{
  "time_shift_ms": 100,
  "win_length": 512,
  "arch": "conformer",
  "ema_decay": 0.999
}
Rows from block 2, named by matrix and row number. Rows with one number belong to one neuron. Each number is 128 + 32 x the weight over its row's rms, rounded and kept within 0 to 255. All counts start at 0. Numbers have three digits each. After the name is the row's rms in percent of the matrix's.
# fc1: first MLP up (model.blocks.2.ff1.fc1.weight, 512x128), inputs 0-63
# fc2: first MLP down (model.blocks.2.ff1.fc2.weight, 128x512, transposed), outputs 0-63
fc1.53 107:118145096172114139098180125093131124142136168121118105129171100110113111108111150169172114134081132154112158109117194123117142118088110168102117156094121104121161148139125175135125131070072122
fc2.53 100:184131144120129101103105111126121170143100113110140172150123097094105164076081176184158111061143094145163133142103146150117054124174160176201144089169126137150123062098114148045093141172128131
fc1.54 104:105101156155130121091135143169136124136156067093133107117164114183105160159126115105161121145169163154088155064112086175104091148073071135104115192126115143080086142184083151168216106129122104
fc2.54 078:095145143051087185178148117053230163076114155167130122170156101131074158167125126113114134137118106150146172126100126153082154076162126186106158128134094137113165161136124083169138105118095148
fc1.55 112:099113137122157120153141068109168112125132134109103173122144113097114150106142148105116075141153117121172078054150082102094094149115172129103191132123172153186135168070112137186062148130079129
fc2.55 147:101137127138124149072078089140167136095121193145159114118119181066111107149086115117143196157147149107127138132139129121078130114144149148123114183128124188070159153124164195126155097099115129
fc1.56 081:151147134164084099118147108187158157132085227176114143134089148118090082119173119104142150210121170137112159068171067179094124163184106131154092164130117052128146100131078096126149117139135133
fc2.56 054:140101111104128173107148137134144138048105093150118165150136116127084081080156089043124169126107110113158102133129100097131149088216134149096113117107167112121170105158134150177105106117177124
fc1.57 091:072064119124075106144182152092162075103077118154122173122147101172076154092106150118156169121070110147143107080142215103075128117114159141121119151082078124097092143123162124116157145124128099
fc2.57 085:127173144186151102118123042083083107167176156142129146181059138126132086142116160122138117116182186123088083140152083104129148181089152128173123204155150132167107162113186139147085188151180135
fc1.58 093:166140110117141102124137154170097160156137175150147172162162151117119112127116111083150107115074128098121163055172039089147130130089132152186091126116102106126168113177073174184091148136126099
fc2.58 099:094132163086080191145155132171147108187177136149143123087154147180109140162116093121099206094162171134148107137144198102173178141132124112182105171163163080152120126162130133072153146119106164
fc1.59 094:156143147138053070055190129135155122121093112166118106180151085138146137057088147131117152102166076148141124049178154145141105134136130204173146166124077157138127171107125187124114153114083155
fc2.59 072:153100123181148139150105104163107116183159152117156081114058143135137122100084154171150119153125151131138094090105077126106151177094163086096197146179134122209070158093114110114192101149136141
fc1.60 104:110113118167121170123082102159154139077153100105080161141202149117062138098142137137129155135113147118144117092086113134047161111107088119092169137146165150136136144117108144133143143139141113
fc2.60 080:109119176108136098110132148134149064121106149133141140097096079101125129083129138143180107081097123146077173111200099071127202130102106132164133156117111065157106126119186092153177172153148171
fc1.61 088:118109115134155156065129144108083136110124153108153118108161122102123125081124116131086182077158102157111102132124177140128120109138131083121107072134169059147140186139119126103122149113098123
fc2.61 086:119121161109091111136074088133125066143113158133131163181197117177104094099116136060161121159126159111094133068124141132114157195165123192145134082113101185124105115150124168176167159200123119
fc1.62 103:141159102165100136067133105097113113096088132183169157118136129162148108146116195076120150091114216125139128082116200105100133106138131130151094110114107103126180087094122129168079154162110193
fc2.62 074:074133248130141125082120109131163176163143139119133156116106157151144154140159110132124142206118160144098129167108148116137098102129131149155161179184133083147166089161139060121142156140147101
fc1.63 115:119131092150110099155130124112126167151092148133101149093184110081129052120133098111107145094131124161164137115175118151102115130106070169183163148154144111095083144153073159167139066078150149
fc2.63 118:131120129122099145143141144146147146122133130103137133109074175093102158130136154175154148113123114106136152101060115110064193160145092150140086137088167143165146121096074119137153104095096152
fc1.64 125:124059141111130109142114115068148083101120103101157104132108130122104105128135099109108105123171131107136136093172142127157069071122113165146207141225142109121167192140150137131142129144134148
fc2.64 111:090158110167134148118148177158156117095131141123084146139130155135121145093082126079085107159190150105118126196141149160114095118131091028186128103101096201154135086093111116122062118112142083
fc1.65 107:112121129145161061063139112104150116110104109115124128162078113162147173103117064132129116170149119199138179150106107124091151117161099096100120112109140167109135145188072171092206136139116099
fc2.65 087:087114139117043184110154134190095158137141139124107152105093058205182099087120139107130131164109137117087129118136134160127190101112092180093131170107089157155082085158176142141126112139110102
fc1.66 084:064101121167098107127156125144144134104110144140111161182094168153109149070109058101108167168109103142066134107179154171100145163134171207150124103111084136153147119156144192095108129142168130
fc2.66 077:129124080070156142125125069139131156139104114134092160153149163092080136119071159123107064087086088163148067130141139121114135111187123100131112134147133122075109133096114105145126089147116149
fc1.67 090:173126115180136121107161112150156119140134103151108143119142130109091124084113108140098093167118113038074159141094092161132097128154164143101147126145154195100136089160077158181105202122098142
fc2.67 056:103087084085137177135157167158086141067123087110106158097064147171166141154153161055141157151160090190143089148133178130157090193126164065115160108125128064137149097158160078156145154114171131
fc1.68 095:103075124143158114163119128199179098129110147126081107103128119166162067061150059085195172172094170082122129112106089108149158089120127112155118160121110100107111132095082155120141111184105169
fc2.68 088:125149132106105104077098207121118113162116122180166168105162115130156171176139126111188085144172105112064149172123133113118181085126139125153113168143160100117171183141131101167118179144107116
fc1.69 089:175124106125038075108085113175169062084072101080117138163135092150119090141188121123140152142141174107202133096148140160117119108154132141151087150135130083165087153157074133138122140157161168
fc2.69 054:160140114090156080065182154176083149141133128114144185074140116114127139111118181100143096101119130158098110096152103113088113126099108112110159112090150135155092104119142142093147145095135193
fc1.70 113:094133116143136102211108153084065121162147114080121160115117194111097153072130092121099170073108151115128145140143075159132104146106115137163121107191126145136126185131187127123090106153108090
fc2.70 128:127178132096106075205076154130126090095127148147125060047171152073120095114095142173091101093128132090040129155124118169114139164112047132077104100136145108070173113119102075115129139111160051
fc1.71 097:133164201143070065097081107047123135131122145167122120122104129127110123122140084129117123137174110176117142127166114156101057134084151133076161123071174195137082142132108092152136120122139135
fc2.71 101:096102159155137121110098160181146185148113115076140149108215146165133125144178131151121130147131131133071183087126104161129122149182170108104111135158154177116189116105131129186140142113180095
fc1.72 098:110116122138112170124188169203107171150190098138119080144167117140117125104118116144116154119111157098150144101190114158117168139147114110079145078121110139113159107136118130095125152120161122
fc2.72 093:092139184140130132146089124089102147053123112154084144078141141152168178119150152104147114187107080114120111146118215137160183133135145065162095119158119114109147143126148131064112228139190090
fc1.73 109:129157098127094125145100137101085114153166123068158159130089113127163186159103130180089124088080127133122147099080163181218155120126136130089134105150122094120131162109061165080152106143068115
fc2.73 105:064079138109131171138126126192081088136095109165141157170135137106110136144136060210139151084128160068077085164108177136183169109133160121165139056099130146149103129134166090101158112149155166